A small CTC audio transcriber, trained from scratch: depths [1, 1, 2, 1].
Rows from block 8, named by matrix and row number. Each number is 50 + 10 x the weight over its row's rms, rounded and kept within 0 to 99. All counts start at 0. After the name is the row's rms in percent of the matrix's.
# weight_hh_l0: LSTM recurrent weights (gates i, f, g, o stacked) (model.rnn.3.rnn.weight_hh_l0, 384x96), inputs 0-95
weight_hh_l0.244 110:41 47 27 43 56 63 54 41 53 51 47 50 54 43 55 52 45 62 73 54 73 35 48 52 56 57 76 39 53 42 59 36 44 34 55 52 63 42 47 55 65 42 42 64 41 47 47 37 37 48 44 48 19 46 48 46 34 47 47 50 49 61 41 44 57 41 39 69 42 69 48 43 44 45 54 39 42 50 56 61 48 54 55 69 58 60 67 57 53 54 42 46 47 53 59 55
weight_hh_l0.245 117:64 47 57 38 61 43 24 54 44 49 41 57 56 54 43 54 50 43 36 48 65 57 45 72 49 64 54 43 55 48 55 31 64 31 48 60 53 53 49 73 55 40 36 58 56 44 37 48 45 40 54 55 61 33 51 46 68 71 41 62 48 64 29 48 53 21 53 47 58 41 56 56 41 44 53 56 57 42 50 40 35 43 54 47 44 52 30 49 54 50 54 54 55 44 50 55
weight_hh_l0.246 098:51 62 48 43 47 40 53 60 36 58 44 38 48 34 59 46 51 31 51 60 57 36 63 69 29 56 53 48 56 42 63 50 61 44 43 52 60 50 53 43 31 42 39 50 61 35 46 35 72 55 56 38 42 52 49 49 62 45 44 65 48 49 50 48 57 69 55 36 68 42 55 58 27 44 40 47 52 58 78 44 43 44 50 56 48 42 40 33 34 53 46 39 52 57 47 42
weight_hh_l0.247 089:58 53 56 54 45 45 42 58 31 50 37 43 53 38 54 56 40 30 72 47 51 53 49 48 57 50 48 45 50 63 36 46 56 63 48 39 53 34 42 56 57 44 70 34 57 35 39 33 54 52 54 34 34 47 53 07 52 54 46 63 64 48 65 54 70 46 61 51 53 47 46 46 53 55 46 55 40 54 35 49 43 54 54 50 36 49 43 34 55 38 45 58 56 54 48 56
weight_hh_l0.248 115:58 39 61 55 51 49 50 53 55 17 46 62 59 51 54 47 24 48 43 33 56 51 55 52 38 46 56 47 42 59 50 33 64 54 51 56 55 49 36 57 47 47 42 52 57 26 56 69 58 43 46 48 43 52 62 50 31 61 43 61 45 58 75 50 55 41 59 73 51 35 41 51 35 36 58 51 62 42 49 62 56 59 53 60 43 46 51 64 60 62 54 47 57 42 39 45
weight_hh_l0.249 121:64 40 48 53 52 54 64 50 49 34 58 59 58 52 41 63 44 44 51 46 50 47 64 63 37 36 56 48 34 53 61 33 42 57 62 58 45 49 47 61 46 40 60 55 43 63 57 55 52 34 58 47 50 53 42 45 59 03 59 45 45 52 47 37 42 47 39 60 49 23 31 59 50 36 55 47 49 50 64 42 41 46 41 48 57 59 53 53 42 53 57 54 61 52 60 52
weight_hh_l0.250 086:56 46 52 46 35 41 58 46 62 40 41 53 57 57 66 51 56 51 50 46 41 62 38 68 65 66 49 56 50 47 34 52 54 53 56 50 60 64 41 38 41 42 39 61 52 33 52 56 57 39 59 42 55 43 48 58 53 55 00 39 49 47 53 40 35 50 51 54 46 56 57 54 51 52 57 48 57 49 41 56 62 44 30 49 51 40 55 45 49 50 52 34 35 63 34 61
weight_hh_l0.251 064:46 62 47 55 51 57 53 69 32 53 42 40 38 46 48 45 39 45 58 68 52 43 47 41 50 50 55 47 46 48 50 28 35 49 40 51 76 44 40 44 40 56 60 55 55 41 28 55 49 60 46 35 40 46 71 41 39 55 43 22 63 44 47 42 68 47 54 54 39 62 63 56 41 61 43 67 41 53 32 53 32 45 56 44 52 34 53 45 48 55 43 47 60 48 47 40
weight_hh_l0.252 080:32 43 54 43 44 44 43 27 45 58 53 42 43 54 49 41 51 47 36 45 60 46 58 66 52 49 51 46 49 56 41 55 57 51 47 53 48 41 33 62 46 13 59 67 52 53 52 51 46 49 61 62 46 49 56 40 49 50 37 54 27 52 59 46 54 43 36 57 42 42 17 57 49 52 52 57 37 44 55 38 51 46 67 53 38 51 55 35 54 27 54 62 44 39 63 40
weight_hh_l0.253 101:42 29 52 57 44 49 41 55 43 33 49 43 50 39 56 28 51 67 31 58 62 25 58 55 55 49 41 41 75 45 53 56 44 63 44 53 59 57 53 44 49 45 50 54 45 31 59 52 53 51 54 49 64 33 68 43 51 47 55 47 60 13 36 59 40 46 37 53 36 38 46 50 59 63 48 39 41 50 56 60 54 57 38 47 41 60 56 55 55 50 50 50 45 57 50 47
weight_hh_l0.254 107:45 53 53 52 34 44 56 51 45 46 49 52 53 33 49 46 57 54 53 50 35 50 48 43 53 45 51 48 63 56 57 62 56 54 48 57 50 54 43 49 38 52 42 49 39 40 49 34 57 49 41 45 38 59 59 67 44 51 49 54 55 30 05 47 60 70 58 51 46 55 50 56 37 66 60 51 34 68 33 55 42 63 49 23 50 42 74 53 69 48 48 48 48 48 47 53
weight_hh_l0.255 099:42 54 35 49 43 52 24 52 45 64 46 45 67 46 41 48 61 55 49 48 50 55 47 65 41 48 36 51 55 53 55 54 67 38 42 46 51 43 67 62 46 46 48 52 40 25 56 71 52 48 61 49 52 44 56 39 58 40 59 58 46 49 70 19 42 49 49 62 45 36 51 52 59 33 38 49 48 60 46 59 35 49 40 39 51 62 47 43 51 38 54 23 41 52 40 54
weight_hh_l0.256 056:50 51 56 60 65 49 46 72 42 51 39 43 46 55 45 41 40 51 53 62 54 48 59 68 47 49 52 60 57 46 56 47 71 72 56 56 51 61 42 39 74 54 48 47 73 58 40 54 35 41 35 50 53 51 51 47 48 55 33 38 50 55 59 45 11 47 69 44 50 59 56 47 48 56 56 66 34 46 37 67 52 49 58 54 51 40 59 55 42 57 51 47 54 56 60 47
weight_hh_l0.257 130:45 61 56 35 55 55 54 47 42 41 40 51 47 62 44 58 57 32 61 51 44 50 40 52 37 51 44 53 56 42 58 56 66 51 60 45 46 51 52 53 58 54 48 43 46 54 58 45 46 51 43 50 57 62 49 62 65 45 51 61 24 68 50 35 57 12 38 62 52 45 65 52 41 63 47 59 53 51 35 53 51 49 67 46 50 38 46 58 43 62 53 67 77 33 68 52
weight_hh_l0.258 101:67 50 55 52 50 58 46 52 54 41 51 43 51 52 56 17 45 48 50 51 52 49 52 57 35 59 39 40 32 76 37 38 53 59 47 36 40 54 51 50 64 56 39 36 45 50 44 55 47 45 56 69 38 66 53 53 39 43 48 63 49 50 67 48 53 43 36 50 14 54 50 58 41 49 49 40 35 52 36 44 51 65 48 61 51 54 57 69 46 59 48 44 57 50 63 56
weight_hh_l0.259 126:88 65 38 51 56 38 35 60 52 35 62 72 56 51 50 57 43 44 26 50 54 32 44 45 57 29 48 42 69 53 48 31 48 46 41 56 44 58 47 55 39 57 41 57 52 41 46 37 33 53 50 39 58 59 44 40 50 52 42 38 41 44 46 57 56 42 65 64 47 57 43 51 53 32 52 60 48 46 58 53 36 55 49 43 46 68 42 49 46 51 46 59 55 51 60 51
weight_hh_l0.260 104:40 38 57 43 59 43 47 43 63 56 53 47 46 61 46 74 47 58 41 45 49 44 68 40 54 47 42 37 59 41 54 65 43 40 42 37 51 52 57 56 52 32 51 67 51 56 50 54 53 35 49 45 41 44 55 47 43 40 70 42 64 59 50 48 48 34 45 17 39 37 61 52 51 58 54 30 52 49 53 45 35 54 60 41 51 43 51 53 44 72 59 72 47 54 71 55
weight_hh_l0.261 068:46 50 49 47 48 54 47 45 40 35 50 47 53 60 53 68 42 41 62 56 45 43 31 43 67 56 50 40 38 43 59 39 55 54 62 38 74 52 51 50 55 32 51 24 67 54 61 53 43 59 67 41 45 52 58 67 54 62 29 31 62 45 53 51 46 52 53 45 52 32 43 54 38 61 35 48 52 56 26 52 44 47 39 55 41 62 57 47 41 50 51 53 64 58 60 36
weight_hh_l0.262 087:49 37 54 39 57 69 34 52 38 49 68 54 40 43 67 39 30 64 60 42 42 39 34 55 50 42 49 53 60 58 44 53 44 32 54 46 57 68 45 53 48 56 54 50 63 42 28 47 57 68 56 52 59 56 52 59 40 48 55 48 56 55 59 59 44 49 61 49 74 65 44 38 65 60 63 63 34 37 58 51 46 44 57 70 53 51 34 46 59 54 53 53 56 42 67 57
weight_hh_l0.263 098:49 43 33 57 55 68 60 46 43 42 63 53 58 61 47 38 51 41 34 43 72 56 44 53 46 27 47 45 32 50 49 51 61 37 54 52 42 45 51 50 50 56 55 39 54 28 71 41 33 40 51 49 45 54 59 49 45 36 51 45 57 49 58 44 54 49 61 60 26 75 57 41 43 45 59 50 43 39 32 43 45 49 52 58 69 48 48 40 71 53 48 51 35 36 50 44
weight_hh_l0.264 055:54 38 48 34 35 64 51 39 60 45 50 68 52 59 47 32 58 43 41 48 39 57 40 43 38 53 42 47 52 41 37 58 57 29 57 54 50 68 57 49 47 50 43 61 35 48 52 61 51 57 46 50 37 45 55 44 47 49 51 47 47 51 50 34 29 57 48 57 43 63 62 46 00 45 56 58 46 47 40 50 50 55 52 44 51 57 41 48 46 51 55 42 34 55 43 58
weight_hh_l0.265 097:57 52 29 55 58 58 45 49 61 58 65 46 63 53 39 35 40 35 62 49 50 33 58 43 54 47 44 52 60 49 53 68 62 57 50 61 54 33 49 47 42 49 74 52 44 60 47 57 40 41 48 59 51 60 61 56 48 40 44 57 60 46 47 40 65 47 51 36 35 47 56 56 43 11 38 45 49 63 55 39 53 48 51 38 38 57 52 74 43 60 48 43 57 42 52 63
weight_hh_l0.266 096:46 58 41 56 52 53 60 56 45 56 50 41 53 41 47 51 38 46 43 44 39 50 54 53 60 41 39 43 56 63 59 56 52 30 40 46 48 58 65 54 29 56 33 65 54 62 48 42 46 43 51 72 48 36 48 48 50 37 56 54 54 22 56 57 36 39 49 28 31 42 40 33 60 55 33 48 55 70 49 55 51 27 47 49 37 46 64 51 67 56 45 63 53 50 49 46
weight_hh_l0.267 094:60 66 61 62 60 43 51 44 41 52 32 51 35 44 48 65 55 38 64 54 43 51 57 40 57 48 40 43 47 38 42 48 57 61 51 57 57 58 54 49 58 53 34 53 63 40 57 51 68 49 35 51 36 47 61 53 47 60 65 56 64 48 60 54 49 72 24 43 42 63 63 58 55 37 43 48 66 66 66 37 48 57 60 47 63 36 55 65 39 45 52 43 48 54 30 53
weight_hh_l0.268 107:52 43 41 40 50 57 54 40 50 66 53 47 44 47 49 25 50 59 64 56 53 48 48 71 45 46 48 56 46 44 35 64 35 49 55 62 50 62 46 53 58 41 50 39 46 47 64 51 53 54 40 47 56 57 54 48 39 47 33 54 46 52 42 61 37 59 28 54 53 41 68 52 66 30 46 60 11 47 49 44 35 47 43 45 25 47 65 47 57 50 42 55 61 57 58 49
weight_hh_l0.269 091:27 47 52 52 57 43 46 68 37 48 49 50 49 54 40 66 50 51 72 53 53 49 54 41 52 43 39 63 69 51 47 45 54 46 50 51 55 50 48 57 35 54 42 55 43 58 50 65 54 70 46 60 47 43 44 57 64 49 75 45 44 50 63 50 43 41 45 58 56 46 79 46 43 46 45 52 41 20 71 65 57 55 40 52 55 49 33 62 44 59 57 40 38 38 58 59
weight_hh_l0.270 118:39 45 52 40 54 54 60 55 43 69 39 58 57 61 36 60 48 48 31 57 56 34 47 35 47 62 37 53 80 47 43 52 43 45 57 64 32 52 55 48 55 42 37 50 49 48 35 53 63 60 56 42 43 33 64 58 48 36 56 69 48 48 68 44 59 45 62 49 64 46 44 47 60 47 46 38 22 51 56 44 59 44 49 42 45 49 27 45 42 34 47 48 48 48 40 53
weight_hh_l0.271 080:52 29 51 43 50 57 56 53 57 42 41 56 44 51 38 46 55 28 53 43 41 68 51 44 53 39 32 60 55 67 47 51 39 42 44 28 46 63 40 50 46 65 41 83 58 48 31 60 41 47 40 52 55 51 45 28 43 47 58 52 45 58 63 58 48 41 52 48 48 51 61 58 41 41 41 56 39 43 32 49 62 59 64 40 52 59 61 40 43 40 61 68 44 48 50 48
weight_hh_l0.272 103:39 51 44 56 54 46 33 41 48 53 41 54 64 50 43 32 42 47 62 45 35 72 51 55 51 41 39 49 60 51 51 39 55 58 57 41 38 48 60 49 45 53 49 50 54 36 56 45 47 34 49 56 43 60 49 29 50 57 54 44 43 63 30 57 47 47 52 41 45 46 73 48 51 83 58 25 62 47 51 50 31 40 49 55 46 50 47 63 56 45 47 66 73 44 67 48
weight_hh_l0.273 118:42 63 42 37 41 41 67 31 51 59 61 33 45 48 46 49 54 49 42 52 51 60 48 58 60 57 52 38 68 53 36 40 55 51 46 48 54 56 38 28 60 69 57 44 39 40 41 49 43 89 53 53 53 70 47 58 52 48 52 51 49 41 58 56 57 49 50 44 53 55 50 35 62 46 45 48 60 50 56 53 69 20 60 70 50 49 54 47 38 49 49 43 49 47 54 56
weight_hh_l0.274 105:55 50 51 62 49 46 44 67 59 37 51 35 25 63 45 25 60 40 59 45 56 47 46 48 51 44 38 35 60 55 57 51 65 62 47 38 61 58 64 73 45 56 61 53 40 44 45 46 61 36 45 70 40 47 51 51 52 42 66 55 40 39 40 39 56 54 44 62 49 56 49 46 49 53 47 48 44 33 52 43 56 62 18 55 58 41 55 55 39 62 54 55 35 55 55 42
weight_hh_l0.275 108:45 44 53 57 44 68 81 35 53 54 54 46 65 54 47 57 58 41 45 53 51 64 49 44 44 51 61 55 41 49 51 54 54 51 48 54 39 52 61 67 53 44 53 40 58 38 50 42 27 45 47 54 54 43 47 52 43 43 47 64 66 51 57 68 43 60 47 59 59 42 63 61 57 49 42 48 59 71 50 43 56 76 30 33 39 65 29 53 52 39 51 48 60 68 49 64
weight_hh_l0.276 080:60 41 31 50 43 47 49 49 56 52 36 49 54 38 65 54 48 42 36 55 52 55 58 58 58 51 55 54 50 71 51 62 39 55 48 56 50 31 51 47 41 52 43 55 30 44 51 61 64 50 56 51 52 49 53 47 45 50 54 48 39 35 51 50 38 36 70 48 47 48 41 45 41 42 64 33 36 46 47 51 38 54 60 37 04 50 60 29 49 43 53 66 55 55 53 37
weight_hh_l0.277 110:61 41 58 56 42 47 70 68 57 45 55 53 49 55 52 43 34 44 56 42 44 45 39 52 34 36 30 45 34 48 22 51 62 55 39 36 59 54 44 50 63 50 66 58 45 49 60 55 56 64 62 55 47 35 60 51 47 33 57 70 50 57 48 42 48 60 48 38 46 61 41 50 47 46 47 41 35 39 51 47 38 55 38 64 48 24 50 44 54 34 40 61 52 53 35 55
weight_hh_l0.278 053:55 51 56 46 58 39 57 40 49 35 48 41 63 45 40 55 55 38 40 63 31 49 55 37 59 52 48 38 44 64 46 45 45 68 54 42 67 53 43 53 67 32 67 28 59 39 40 45 50 49 60 41 51 47 58 63 45 56 51 40 76 56 64 36 69 54 58 47 62 44 50 53 58 57 58 51 41 51 51 34 50 59 39 51 55 38 25 59 61 51 43 52 42 53 31 47
weight_hh_l0.279 097:55 50 33 59 38 49 65 52 52 52 28 46 51 64 52 45 57 50 65 45 52 49 52 53 21 34 59 56 67 47 58 58 59 48 51 55 39 54 34 51 55 48 65 39 65 47 59 48 50 47 37 61 44 40 34 53 61 51 55 61 50 61 46 56 55 67 45 45 50 44 61 36 28 49 46 42 48 67 71 56 51 44 40 73 53 35 55 37 71 49 46 41 52 53 39 56
weight_hh_l0.280 119:30 57 57 69 51 52 65 55 38 47 57 57 65 60 46 22 55 50 52 53 45 53 54 48 52 46 48 48 34 44 58 60 51 57 37 36 49 58 36 53 33 49 37 41 43 60 45 48 51 60 52 72 57 51 57 49 56 49 45 48 64 35 39 52 50 41 49 47 53 56 61 56 44 58 47 55 53 53 49 60 32 49 39 45 64 54 59 47 16 40 49 54 16 38 51 52
weight_hh_l0.281 100:64 57 54 50 64 57 54 67 37 65 50 62 55 62 57 43 48 58 67 53 55 45 63 51 58 49 71 48 50 50 50 51 39 39 60 52 42 49 51 55 63 50 38 60 61 27 62 52 45 56 46 43 53 47 28 50 46 64 33 41 43 33 28 38 43 34 66 54 37 40 55 51 50 71 46 45 47 29 50 52 43 48 42 46 52 47 49 56 47 25 55 40 60 45 41 59
weight_hh_l0.282 100:46 54 38 41 42 45 43 69 54 37 53 74 50 75 42 39 75 65 54 49 60 32 63 43 54 43 62 52 44 51 64 46 59 52 67 52 44 54 66 28 47 39 51 55 56 38 40 51 64 56 60 43 40 51 45 37 35 59 52 61 44 46 55 50 60 60 49 53 59 48 57 58 50 47 57 65 49 37 42 74 55 43 47 52 42 57 47 59 42 52 36 32 56 44 56 56
weight_hh_l0.283 097:43 48 30 66 50 35 49 57 48 56 55 62 57 44 62 53 57 35 59 37 58 50 65 33 50 43 51 41 47 60 56 42 32 48 42 64 56 48 50 38 54 52 52 57 40 54 40 63 29 62 42 39 36 43 48 49 64 51 52 56 65 51 39 49 51 46 35 45 44 36 49 41 41 50 50 51 66 61 46 38 58 43 67 58 49 38 64 31 41 55 50 20 45 40 29 46
weight_hh_l0.284 090:56 56 43 64 42 34 44 63 43 51 61 62 40 54 37 54 53 67 45 43 42 42 74 60 64 44 39 38 62 39 53 52 51 50 60 48 63 44 55 45 52 44 69 49 63 50 50 54 56 39 55 34 61 33 57 26 52 52 43 38 38 72 38 52 60 39 67 55 39 59 50 44 38 40 43 37 43 62 47 33 45 51 48 58 49 55 46 55 52 31 47 37 36 54 39 59
weight_hh_l0.285 105:51 54 62 68 38 60 40 35 41 66 42 39 48 56 41 61 62 69 39 35 41 45 39 69 52 46 59 55 48 49 58 51 50 65 36 44 44 40 39 57 44 68 44 43 42 60 47 55 62 42 53 40 38 50 53 41 51 47 53 47 52 62 25 43 43 49 45 47 65 43 47 39 58 53 45 44 62 46 40 32 38 39 52 45 50 49 40 37 34 54 45 42 29 28 38 61
weight_hh_l0.286 110:47 59 41 41 45 77 76 52 42 34 59 51 51 53 43 58 30 60 52 58 61 49 48 54 69 51 30 50 51 47 65 40 67 53 63 45 58 42 49 52 45 54 44 57 61 56 65 53 56 33 60 59 58 66 52 51 45 40 42 58 59 53 47 50 51 51 62 67 33 47 73 53 58 43 48 61 37 42 51 54 44 35 34 49 53 51 48 46 63 51 46 39 62 66 34 56
weight_hh_l0.287 073:64 55 46 48 49 52 48 55 51 51 43 55 50 45 48 74 46 43 40 62 53 55 59 14 52 48 52 55 53 54 50 53 50 55 55 43 45 32 54 45 70 42 36 40 58 33 43 55 58 49 43 63 58 44 61 62 61 63 29 48 46 40 46 45 43 61 36 59 50 31 36 38 78 44 49 55 49 43 50 52 41 73 32 43 48 51 56 57 46 48 57 46 49 53 63 36
weight_hh_l0.288 100:53 58 61 45 42 62 34 41 52 93 56 46 44 61 50 46 37 58 52 56 62 35 63 38 47 51 46 47 37 56 56 61 54 65 58 56 52 49 50 58 51 25 53 36 27 63 54 64 54 61 46 58 62 51 46 54 54 45 56 68 57 54 33 44 52 45 52 56 42 36 51 42 41 48 52 44 48 44 41 55 64 43 52 32 42 52 44 57 61 41 56 44 46 43 32 51
weight_hh_l0.289 102:41 44 40 65 40 48 40 46 62 55 54 43 54 60 49 26 55 23 41 64 68 44 35 51 46 36 55 48 40 48 35 67 49 40 47 52 39 45 52 35 53 57 51 39 47 46 48 42 53 52 62 47 58 65 54 30 46 66 52 38 40 51 63 43 54 41 57 49 34 74 40 53 48 49 47 66 44 57 48 58 34 26 63 47 54 54 65 49 63 61 48 43 55 45 48 51
weight_hh_l0.290 099:54 47 48 63 52 47 63 55 40 63 52 44 35 57 69 45 52 45 44 51 54 59 38 51 44 58 55 57 42 56 48 49 48 46 63 59 38 51 66 41 45 42 45 55 58 51 45 22 41 37 62 32 66 58 47 58 46 46 57 49 49 43 53 41 38 62 68 53 39 37 51 26 46 63 28 49 45 65 37 25 48 61 50 63 52 64 35 41 42 43 50 54 46 60 40 39
weight_hh_l0.291 097:54 46 48 44 62 48 51 44 57 49 47 33 60 59 57 28 39 40 34 46 45 49 69 41 54 47 26 55 55 55 49 46 59 52 62 42 56 61 43 40 56 61 42 32 49 50 51 51 58 44 34 55 69 25 59 77 60 33 50 56 39 44 58 53 52 63 38 52 47 53 48 42 49 41 56 41 40 44 45 38 38 49 34 49 43 62 71 28 42 40 47 45 46 49 41 45
weight_hh_l0.292 102:21 38 47 58 25 42 37 53 56 47 47 71 49 41 49 43 55 57 51 45 71 38 54 44 57 43 58 48 39 42 46 24 31 69 53 57 62 44 52 41 45 64 65 18 53 59 42 67 50 46 54 43 51 40 57 59 49 52 52 49 49 51 31 55 49 45 60 46 55 48 45 40 42 38 57 39 50 50 51 51 55 49 56 49 58 62 52 53 38 34 50 61 51 39 57 53
weight_hh_l0.293 099:58 59 39 43 56 38 49 41 47 56 50 61 59 53 45 57 39 26 66 51 53 46 37 51 41 53 56 44 69 58 60 47 67 47 45 53 43 48 56 32 37 37 56 31 44 71 37 50 39 34 51 58 49 54 49 38 49 32 42 60 36 58 53 44 46 50 49 54 30 46 60 42 41 64 50 45 28 76 66 40 54 49 59 39 53 50 41 48 49 48 60 59 57 47 33 48
weight_hh_l0.294 110:47 58 42 36 62 59 84 47 44 79 46 38 50 66 43 71 52 62 35 53 47 70 67 53 50 52 59 48 54 44 59 35 54 48 53 54 44 40 47 46 61 34 61 44 51 44 55 53 61 63 51 51 43 54 49 51 56 69 43 46 46 51 74 43 50 60 47 56 49 37 62 44 56 58 39 36 46 36 45 42 46 61 49 35 58 54 40 43 55 43 44 45 32 46 46 43
weight_hh_l0.295 109:40 29 41 35 58 49 57 32 61 67 65 59 41 48 48 49 28 34 55 65 58 47 53 31 61 38 60 55 38 41 43 60 40 47 52 63 63 40 46 34 57 57 40 62 52 56 49 57 54 64 33 40 47 53 49 44 45 72 39 53 57 30 44 49 53 57 47 50 65 40 65 57 37 44 50 62 52 45 38 46 49 32 53 46 50 47 47 61 52 26 49 42 53 50 47 54
weight_hh_l0.296 094:43 38 48 49 49 45 51 51 71 43 55 53 61 46 44 48 47 45 57 49 40 56 48 54 50 55 51 66 58 63 52 36 32 50 66 48 69 63 58 37 57 45 46 61 49 41 72 30 54 62 62 33 60 55 41 57 45 47 53 37 43 40 48 43 64 37 42 57 36 54 50 62 36 36 37 61 45 49 63 58 55 54 37 46 50 42 47 65 37 64 41 53 72 26 45 58
weight_hh_l0.297 106:41 61 40 33 58 50 53 38 41 29 60 41 52 51 39 52 82 41 51 39 53 58 59 47 44 35 64 54 41 55 62 59 39 54 37 52 65 31 64 54 46 55 68 37 59 78 40 48 59 66 52 62 58 60 58 41 47 46 43 63 46 43 47 51 61 45 57 45 60 60 36 56 53 46 44 56 53 49 54 59 64 51 60 35 41 49 52 46 46 46 43 64 46 53 37 40
weight_hh_l0.298 102:62 48 49 69 62 36 53 48 46 58 48 53 53 66 44 59 68 41 43 46 51 53 54 36 63 49 52 41 59 45 44 72 57 34 69 35 48 62 52 47 60 55 42 50 39 38 52 52 60 49 46 54 47 38 50 33 43 53 51 39 60 51 54 31 42 22 68 52 60 48 37 49 73 52 41 62 36 54 49 51 55 68 49 57 50 30 63 39 59 59 52 46 51 54 42 65
weight_hh_l0.299 107:53 48 57 35 61 47 34 26 59 52 58 69 44 53 33 53 51 49 47 61 54 58 33 54 48 55 53 45 57 53 47 53 69 44 48 42 58 47 40 24 47 49 39 41 48 78 43 52 50 36 57 67 57 54 47 51 61 50 51 49 41 67 59 39 51 52 54 79 58 60 40 59 48 62 37 47 40 45 56 33 58 45 52 53 45 48 52 28 43 60 50 55 66 60 55 56
weight_hh_l0.300 097:46 62 44 54 44 29 39 50 41 54 55 67 51 38 49 52 44 53 46 48 52 44 31 64 53 57 65 53 43 61 50 41 45 55 52 54 58 45 44 51 59 47 64 64 55 35 52 40 61 41 52 46 18 49 40 44 37 66 60 52 52 49 64 48 46 45 34 73 59 57 38 51 40 39 43 39 34 59 40 40 60 43 68 44 36 52 40 55 60 39 44 76 44 51 47 58
weight_hh_l0.301 111:56 60 39 62 55 54 55 49 33 57 39 33 45 52 60 60 58 53 65 32 62 59 37 49 47 42 51 52 41 43 44 38 53 50 66 51 50 53 59 62 41 41 34 38 56 29 33 57 45 54 53 65 59 68 53 51 46 35 48 57 45 59 60 58 48 50 41 47 48 42 52 52 42 53 41 41 54 72 61 53 53 32 58 54 40 36 52 37 42 64 57 55 23 46 33 66
weight_hh_l0.302 111:59 60 57 48 45 52 63 49 53 29 56 60 47 56 86 54 36 45 41 65 58 54 55 61 59 52 59 47 57 55 66 61 39 61 52 53 45 61 43 42 46 54 46 51 83 50 32 53 42 57 43 43 53 49 46 41 51 50 58 53 59 58 48 31 58 45 59 46 45 51 27 51 54 52 55 64 57 60 50 55 53 49 40 41 38 59 61 45 35 42 49 58 26 60 48 38
weight_hh_l0.303 105:42 64 55 51 72 52 60 63 54 44 59 60 46 43 48 52 52 55 36 48 52 38 46 31 54 54 57 58 41 60 50 46 59 55 56 43 69 42 56 50 51 50 43 46 48 50 50 46 49 58 55 40 57 43 57 60 57 43 57 45 83 50 61 34 52 46 62 49 42 51 78 39 47 51 45 48 36 72 55 75 60 59 48 21 64 51 35 51 51 39 52 41 37 47 47 59
weight_hh_l0.304 105:53 55 53 49 44 60 66 50 39 52 39 38 43 52 50 54 60 36 42 49 68 53 63 62 48 32 43 52 27 49 58 54 70 36 36 50 62 54 41 42 43 42 48 42 57 52 50 62 46 36 53 44 37 62 46 42 52 34 46 38 56 36 58 36 39 61 54 47 57 55 53 59 61 50 60 45 29 39 54 44 58 44 45 53 48 42 55 80 67 34 71 52 47 63 41 49
weight_hh_l0.305 108:52 64 25 47 48 46 46 64 40 59 38 47 46 44 64 55 56 66 52 35 43 46 64 58 31 36 44 32 56 53 47 38 38 29 50 57 56 46 62 52 51 49 44 45 44 45 49 30 34 56 50 59 43 57 47 44 42 72 55 50 63 41 45 61 48 25 47 49 44 60 55 50 51 56 44 45 48 69 70 43 43 59 66 53 56 50 65 54 46 53 47 42 50 61 29 59
weight_hh_l0.306 102:58 48 54 52 57 50 44 53 45 30 66 37 50 44 56 57 47 67 49 72 51 27 65 53 48 22 65 44 41 41 44 40 51 45 55 43 44 53 56 45 43 68 49 45 62 61 53 49 44 33 55 34 46 35 53 54 46 48 44 64 43 37 53 67 50 40 71 59 50 47 47 44 55 19 59 63 57 51 49 55 47 48 46 47 49 67 52 43 56 61 62 39 39 47 55 53
weight_hh_l0.307 114:52 61 27 61 61 31 54 47 60 45 45 55 43 55 51 63 49 45 34 22 43 57 59 40 52 61 42 53 55 46 45 41 55 40 45 71 55 54 51 41 48 49 51 40 55 44 57 51 55 44 63 46 63 47 60 46 37 38 60 43 66 41 55 61 54 19 34 58 38 48 45 47 58 42 41 54 53 41 77 46 62 63 51 54 54 60 52 45 42 55 59 65 41 65 37 52
weight_hh_l0.308 105:64 64 52 45 51 69 51 58 39 62 44 51 41 47 48 43 44 65 47 60 50 53 56 52 52 63 54 54 24 75 59 49 51 32 45 17 44 53 46 41 46 53 38 31 42 53 40 44 50 43 56 55 41 63 44 52 41 65 45 53 47 46 21 47 44 41 44 58 52 54 63 71 50 37 51 58 52 55 50 45 62 36 52 57 62 53 55 53 57 46 55 49 67 34 55 45
weight_hh_l0.309 092:55 47 53 45 47 43 43 58 57 65 50 63 38 48 38 70 55 43 34 55 49 56 59 53 64 54 33 47 47 52 55 46 39 52 57 42 45 58 48 46 36 71 53 70 38 47 55 23 25 37 45 41 42 40 58 46 37 55 48 65 39 53 62 56 56 60 42 66 40 53 58 43 43 49 59 49 50 66 57 45 61 48 61 60 45 70 45 57 66 48 51 56 45 57 76 49
weight_hh_l0.310 096:45 48 55 42 47 36 68 45 59 68 65 47 44 49 53 47 43 44 44 52 65 63 17 53 47 44 38 39 59 45 36 46 62 61 61 53 58 60 47 49 73 64 36 48 52 42 50 51 53 53 40 37 58 45 61 51 36 46 52 65 53 54 29 43 53 55 49 43 44 56 44 58 41 50 51 45 60 28 46 50 54 48 24 54 48 52 47 40 30 51 52 36 64 61 61 61
weight_hh_l0.311 110:42 45 51 54 61 50 39 42 41 54 50 61 53 52 41 61 49 41 55 51 43 40 47 68 47 68 50 53 51 58 38 69 64 57 41 47 40 40 28 55 52 52 40 66 42 65 38 47 43 71 49 58 63 51 47 63 61 50 64 51 42 40 65 61 43 60 41 33 48 48 65 38 36 50 44 48 49 75 48 53 36 56 72 37 46 50 47 56 48 44 41 36 42 34 34 47
weight_hh_l0.312 103:45 49 68 57 37 52 38 60 48 44 56 32 61 54 53 57 39 38 38 39 51 68 50 55 69 58 44 40 39 54 50 49 47 48 57 41 51 45 51 39 57 39 48 44 53 49 61 55 67 52 50 51 46 57 32 45 50 42 53 28 43 25 60 42 49 46 55 61 52 50 24 47 55 62 53 45 59 35 67 38 74 43 60 50 32 38 48 60 37 39 59 34 51 45 44 53
weight_hh_l0.313 100:57 35 48 50 50 49 45 40 51 80 77 56 52 57 53 46 43 33 57 40 38 69 60 36 46 69 45 64 49 32 42 55 63 48 52 52 57 39 64 51 59 58 53 46 55 55 40 54 64 60 64 59 38 55 48 65 59 36 54 57 65 53 49 51 48 42 56 49 57 57 69 49 62 47 56 42 37 62 51 48 31 43 51 47 35 57 47 48 41 54 52 72 56 62 46 59
weight_hh_l0.314 104:69 53 54 48 50 53 53 49 40 68 50 53 40 54 50 62 47 42 32 59 68 58 58 41 56 67 28 69 46 62 23 52 41 45 43 72 55 54 69 53 43 54 45 60 50 51 41 41 55 55 47 52 39 52 64 32 70 34 43 55 71 52 45 35 56 42 42 35 40 60 38 47 44 45 55 50 47 45 41 53 50 53 67 43 56 60 59 51 55 41 48 57 60 43 45 47
weight_hh_l0.315 123:51 41 55 53 59 52 56 58 43 43 56 51 44 46 56 45 43 48 42 56 61 41 46 49 55 58 63 85 57 37 42 46 39 40 53 41 66 43 65 54 61 32 63 58 35 55 72 49 44 24 54 40 50 58 45 53 47 36 40 59 44 65 47 47 64 58 39 46 68 57 37 62 42 48 44 53 60 25 30 42 42 57 42 52 50 56 49 59 52 61 54 43 41 48 58 50